From a checkpoint of a small encoder-decoder audio transcriber.
Data: trained on babble in 24 made-up languages, each with its own sounds, syllables and stress or tones, from a formant synthesiser, 39062 training examples.
Rows from block 2 of the audio encoder of a small encoder-decoder audio transcriber, named by matrix and row number. Rows with one number belong to one neuron. Each number is 500 + 50 x the weight over its row's rms, rounded and kept within 0 to 999. All counts start at 0. Numbers have three digits each. After the name is the row's rms in percent of the matrix's.
After each neuron's rows are labels from the 100 clips, of 14976, where the neuron reaches its highest value: "top examples" is what is common among them; "lies over" is the class under the peak. Only what is clearly more common there than usual is listed. The data: babble in 24 made-up languages, each with its own sounds, syllables and stress or tones, from a formant synthesiser.
# fc1: first MLP up (encoder.blocks.2.ff1.fc1.weight, 768x256), inputs 64-127
# fc2: first MLP down (encoder.blocks.2.ff1.fc2.weight, 256x768, transposed), outputs 64-127

fc1.216 083:484521517544518471536552446475461463443525417553487550505541434536463499463437542560563478413530413531532432466521483390461529483519510533418570503500528520512412544549391509446485498467516528
fc2.216 081:519479561513492434533512490513602497482471548562405573482524420525545573555472504455538438511575470436483476516528459431515459536472463525466463446618501515608489369480442594531477412548561488
top examples: /ɹ/; /aɪ/
lies over: /ɹ/

fc1.77 095:468530474536494511441509616474473479514471566514573520482499508463495526545463449430551462418540446505418559537532478496530438456503560504462498538565468500484576463455492587550463538549481475
fc2.77 097:510484462524557395496468555473485595484369561442523501544547543461503567438564425457474507436550461484511650580451576504495557576449514540468462443531443529484450448544550420463504514518583558
top examples: /u/; prosody: stress on last syllables; voice: deep voice; /x/
lies over: /u/

fc1.632 078:508491486535353490563610531497450431555523530448383499460587521460534396511609559450527486472448412477563438424498450514544515504502507593458533542516445471477542487523494503494497551421437427
fc2.632 080:504471462582446461459549595459573475538480620536555562466461460563503471520475505507490496410408413517500562494521505498478431487496532496572589560587459480539537525530503558399535476575555530
top examples: /a/; prosody: no stress; reverberation; /ɪ/
lies over: /a/

fc1.151 090:472479534605466498476468453532552458664608451479526462588430471401542541452509515497462461461456523532467476540484550524462444364579516494532409542546494534421472456497406460416454531452469427
fc2.151 079:528477537478445530469475526433533500490547586579526422461485525513516518429565644517489512500468455459520550555414539488533551446480442556470386457405480502452593513455426461445453501504464573
top examples: /w/; /oʊ/; /aɪ/
lies over: /w/

fc1.637 097:468418433454567487494570545489424454548533457476546461526488472492499498464508537489497541420538468457496467493508502529520472394419505553481527452496550560489377498501494533431444497444499587
fc2.637 101:533521456624445489483497494577416518472448485542462493491478494498522493473499518394514492621499498476518530489450473515501602526538511457477444463494576547471419482391507420510479497559510596
top examples: /ɹ/; /ɛ̃/; /ʊ/; /r/
lies over: /ɹ/

fc1.74 114:522535551549451449518438447501596470500516482405561516522455557572601601540478566476460422447600444598510387466491403481537538441524547609540549466579437581594446537525412469518549512509426425
fc2.74 128:546474459559459509488497427423535630474374478448558543581501522487621570480421470501486567381494423551569503527446457504367492498469475534580593440489537510550439562536444489493611486526492481
top examples: /x/; /u/; mains hum; /oʊ/
lies over: /x/

fc1.705 137:530525473528574507464469578518557450519553426462542408476497554597455546533504498485449534530512490476476467412452428591518537449395524469448479547514548492491557483496430565430453521596500435
fc2.705 164:531571475549412485424431520453589429446518549544571517515479540431591531436568529453432486463456425389477476494499539536457486457414453477508392448522515461506448500515456463412476459541486550
top examples: /u/; /ɑ/; /t/; /ɔ/
lies over: /u/

fc1.669 103:552518528476535439497491441522456488476410458550504506397438460508521528487466549463475526579484424486546443546471476491487521536476444516555519565498504617524452450513457621552530599414527573
fc2.669 107:507431492619516572572496451458468472542407510517464507600503481522549561496491476494465567640545513456541550517516432437523463539552599471514448471470481538492370478572450395434429454544445616
top examples: /ɹ/; mains hum
lies over: /ɹ/

fc1.111 095:479534426429541569443571521546523434566492537460654544530467541536457524422514654495546405546527525498468457458467452453435583460467488590503486580435445507521566551428462535457472489520400535
fc2.111 094:587528559500505535585494629474560439514467572499461553395556484466431518460454505492462454516556489508593445540487558545556515555587529497435393546505402503537502510546474511465507529568437503
top examples: /a/; reverberation; prosody: no stress; /aʊ/
lies over: /a/

fc1.135 086:523617422461529516497533529388547449489570531540509507467454536562422492562481591409498485466548592509489377474475489420485573502492511567549529560361500443549484530450455570460502481585437407
fc2.135 082:580525544549568543482489575529482508496436556510539557520493503400570538463557523477458468517613515521531484513546548482578495512495511589477466625515505575550545548537462520418538495480539442
top examples: /a/; /aʊ/; prosody: stress on first syllables; clipping
lies over: /a/

fc1.603 097:475544641510548546422561465558558514545471483546495531552438563492458495592540441489498529508505509484437576439523477459591423478446535499476568421480452458564555595479470584538411470571554518
fc2.603 094:496590507443465509431567529564459500476471460528442453550498568487453558523499491510559498545561530523563512466533540496545517475522521453488509519501453508556442410492525516495546465467521389
top examples: /u/; /oʊ/
lies over: /u/

fc1.375 108:405457619559492475549512391470506409523461489513513459487499439599464517537524496446487614527483502454575527471518468534484532453588530473561490579560474546494510524527548424477543553361537466
fc2.375 107:449431567425535497567548543593470491532527488495405507435474492403547434587509500447472583512497506539501514550528470617475537481599480439400464559477583484472455511493535515457468577457487486
top examples: /w/; mains hum; clipping; /aɪ/
lies over: /w/

fc1.688 096:499579468546430502541324537428559469593566508452554452478452497559520501473546575503470528493458468560502503421529478603516460429412545483463478497504532496467583552431483573573460487537486392
fc2.688 076:515517485484404532530522483414568577558572560528555554467476444465533572441601492486503511471543472375547430465449610465531508495424435467482377408479529504477415581497429541474574504474494560
top examples: /u/; /ɑ/; prosody: stress on first syllables; /oʊ/
lies over: /u/

fc1.429 109:535600459458575477483619470432536446537488552545558491516478520559547512498508579565506486538529553496452395489458471487573463526478454573533549496516489487539509440412471511472514454495504488
fc2.429 118:580494398508588467483477579478451573499387565568448523478501499380525533479560540463512539578502464533494404578555519497543408591614502503449443525532414434520485513493546551574499485612470449
top examples: /a/; /aɪ/
lies over: /a/; /aɪ/

fc1.300 111:412592498439532502515638559455535394454580537495562503577503545552514455495583633473435433522506555482479390441495451561509478526518497568435515577596507475501458436483489512489466462504518448
fc2.300 122:516517452412620472562398491510469560456454523561513493496467510430440426503620554469479530486453500493466447540469496513542533458496504575441463557496498503550548521414491559529493488507450461
top examples: /aɪ/; prosody: tones; /ʃ/; /ɝ/
lies over: /aɪ/

fc1.604 123:430423492514577491504425552473596423506559504493532453443415538477499587537457582478494492542428522482507560486513465487484523435536534568420519588544504483543498495600445452473464530627595462
fc2.604 135:518570548504542455497468516504497557462518568558553491513439472463518604584499584509510541461525458506473598521548474425563523460529434605541390457507537488495465408550498443438463528560545441
top examples: /u/; prosody: stress on last syllables; /f/; /x/
lies over: /u/

fc1.299 101:534537569537581488486494540478489490443597488622486492613434536504454504429489444487532464429561541447356525465513561455500492458435667448480487543412567410559471483506464603559571567525533453
fc2.299 105:518467481535489491475469481487579469530596468429582475515539444576405486482493492471481519401531517551535557378441490441515516433479484573475494505532452499504506482600509589552545507533466399
top examples: /z/; voice: deep voice
lies over: /z/

fc1.23 081:546489458426591541442435507539465422492479385597476460357461492596450471513525437482476543528458569505496457411446457419500510520540541492464442482465467488525499568546474423495493587565551543
fc2.23 083:521554619598501518504508486503493461478482592512571546551504430486528539514533574462485425488507550586505551531571504539439435454542537472515561516456476471455427580569435580514571473552450543
top examples: /ɹ/; /ɪ/; /s/; /a/
lies over: /s/

fc1.549 112:482641479474606552509459515436516465538547458455593516405493495550495510494550543406378489508423505473502387413453516490561530478445535520515542524435462503593563508566510604466461462487480478
fc2.549 112:491598583487619460504470513458550499509491574446595597551502456509406467491588612419483370466509549509518378478482530460531513437427457489469458531524392501519560499499497597503543403447491465
top examples: /z/; rumble; pink noise
lies over: /z/

fc1.457 104:556523421519461404487529519538484502557581509490581514388465456450517511514502591468421486491434515411459484457441490462461515500429478536521460536472418527515542512473498614561544478474504511
fc2.457 102:577476508522529480562436523519451422476420550486402483514491489488482533533546536485478439440517536584480458517564545535556535558542441481567398578513427446512425471555484499490537499461544501
top examples: /a/; prosody: no stress; /aʊ/; /ɔ̃/
lies over: /a/

fc1.473 109:521489498525426470531549543465536415502445461555612555526413457470469549467498424453584423463528620456370562452486529393529444465488563569467512602442486504528530434512543398444409589574438492
fc2.473 106:493431494514511424462436435501545475451560452491624514519519510457501532425520496493523407420611502465516488449512490521486560531436522547549504495519500552407393529488509559562588414496491516
top examples: /ɹ/
lies over: /ɹ/

fc1.113 107:576514486631524462468549604551557492532463509476550425387481484500525537479529397498507446571427482528493501482471463540467467485343466480484520581563552484561538507498472581415453513553541528
fc2.113 095:505531391487559473523472561483542505505463594525482556500464504489532564486558444537544465536511408423512499547487565526508566495480463441506497412496449373556541471485419531538507479581520454
top examples: /u/; /t/; /j/; /eɪ/
lies over: /u/

fc1.461 086:516473447479526532560469419468523483490534537561476515540430534535455505574587524366421519566492528481430465562514439586504426464494559539461531447581543442439534443573479474529576468493509544
fc2.461 088:473565551511581513640504505500552617404463433418499494502462496573479477552510486517599527317392442546522458515528485471536409448501471543531516571461501502373398469588539520519511523555477572
top examples: /z/; /ɛ̃/; pink noise; white noise
lies over: /z/

fc1.104 094:369481513524571468485544548463471518500509454578561540481489488525493454561601603485574575487466500522564539480559409508483484458577469503550555485497517542458489473490473477519424447481594537
fc2.104 095:554647521469420517488551503517510519456453451496592480509487426512419593534469641484597499403533473486467581401482497484539512409457503581527475488475503585478446458490529510538547463501477416
top examples: /z/
lies over: /z/

fc1.756 103:569562417395571546431541479527477440531505460443543504467498536597522476481505612504546536535460563451484304453464516479515438502442510571482574557464526564556585447525512529502565433554470438
fc2.756 106:535490504466628476484458573431503529405486514462503536471456439473490505510567527407499492518480512551548420550536532453519428525558470541547494523487409482454460470463521642495524475589468380
top examples: /a/; prosody: no stress; /ɪ/; /ɛ̃/
lies over: /a/

fc1.343 098:527502489444436471538472505478484376576586547537606520440467451548438515411536528507449527409536467460467417554440509492624539424537471666495586578576467520481508436527484526507539466576381448
fc2.343 085:445480542511585492456516488479499469543531527525524472574542535530422537477463460436450448395487454550524474495329449548530584485504536541453548539532523454416522450450438503566520597471511532
top examples: /x/; thin (high-pass); /oʊ/; /u/
lies over: /x/

fc1.594 100:533512515400544477461462501455497457466475450522521596529458514515583524519446505548454554364546498485558534556492460454495502501530501569638530536509452528486401480478446579495550478447588560
fc2.594 114:492435507530490532597521497503523441534477487566450493486450419501518510392477529474469461622523508434566487571476444461562543595549529507430479490517434621559421513554471501383470497541509524
top examples: /ɹ/; /ɛ̃/; /r/
lies over: /ɹ/

fc1.112 086:517533521489548491530547406503568410479533540547587564476435511448484531447503604473454454466427509526450495517492453517553503514519523523544498572570460484565361447480486517571513448598527349
fc2.112 077:523440467425592433455499527560536533478539423536529518489526421510477454547474450528520447507343541463526519474479594475486447567458479517484543561525480434461548515543481521508543417397479454
top examples: /z/
lies over: /z/

fc1.726 086:463542428558526489452588448460534483431512453466549550560452521459461560506588454404421489495530484422393438466433500424498482471488522562463557527479401547518513480547513432573485489484528532
fc2.726 085:605513536483532539590508546488456521421499549546429486564541467537542527494593509473546439489441452489569505487464439438443405534484362492500509554509457560445458410551480487513671462453495540
top examples: /z/; voice: deep voice; /ɛ/; /g/
lies over: /z/

fc1.402 103:490539431431506430466610572557479485505510572539477482465461448478500515550484594449399510459459486562631331509530479532572569538514573556529526526504551490542431492439504548559526488510518401
fc2.402 110:507443456465614465549515524495446572482395545517480457505420546435470494527533541456486518474404496453545489600528514531508497512590492509432465557486475433459526556519534496444542444527488390
top examples: /aɪ/; /a/; /ʊ/
lies over: /aɪ/; /a/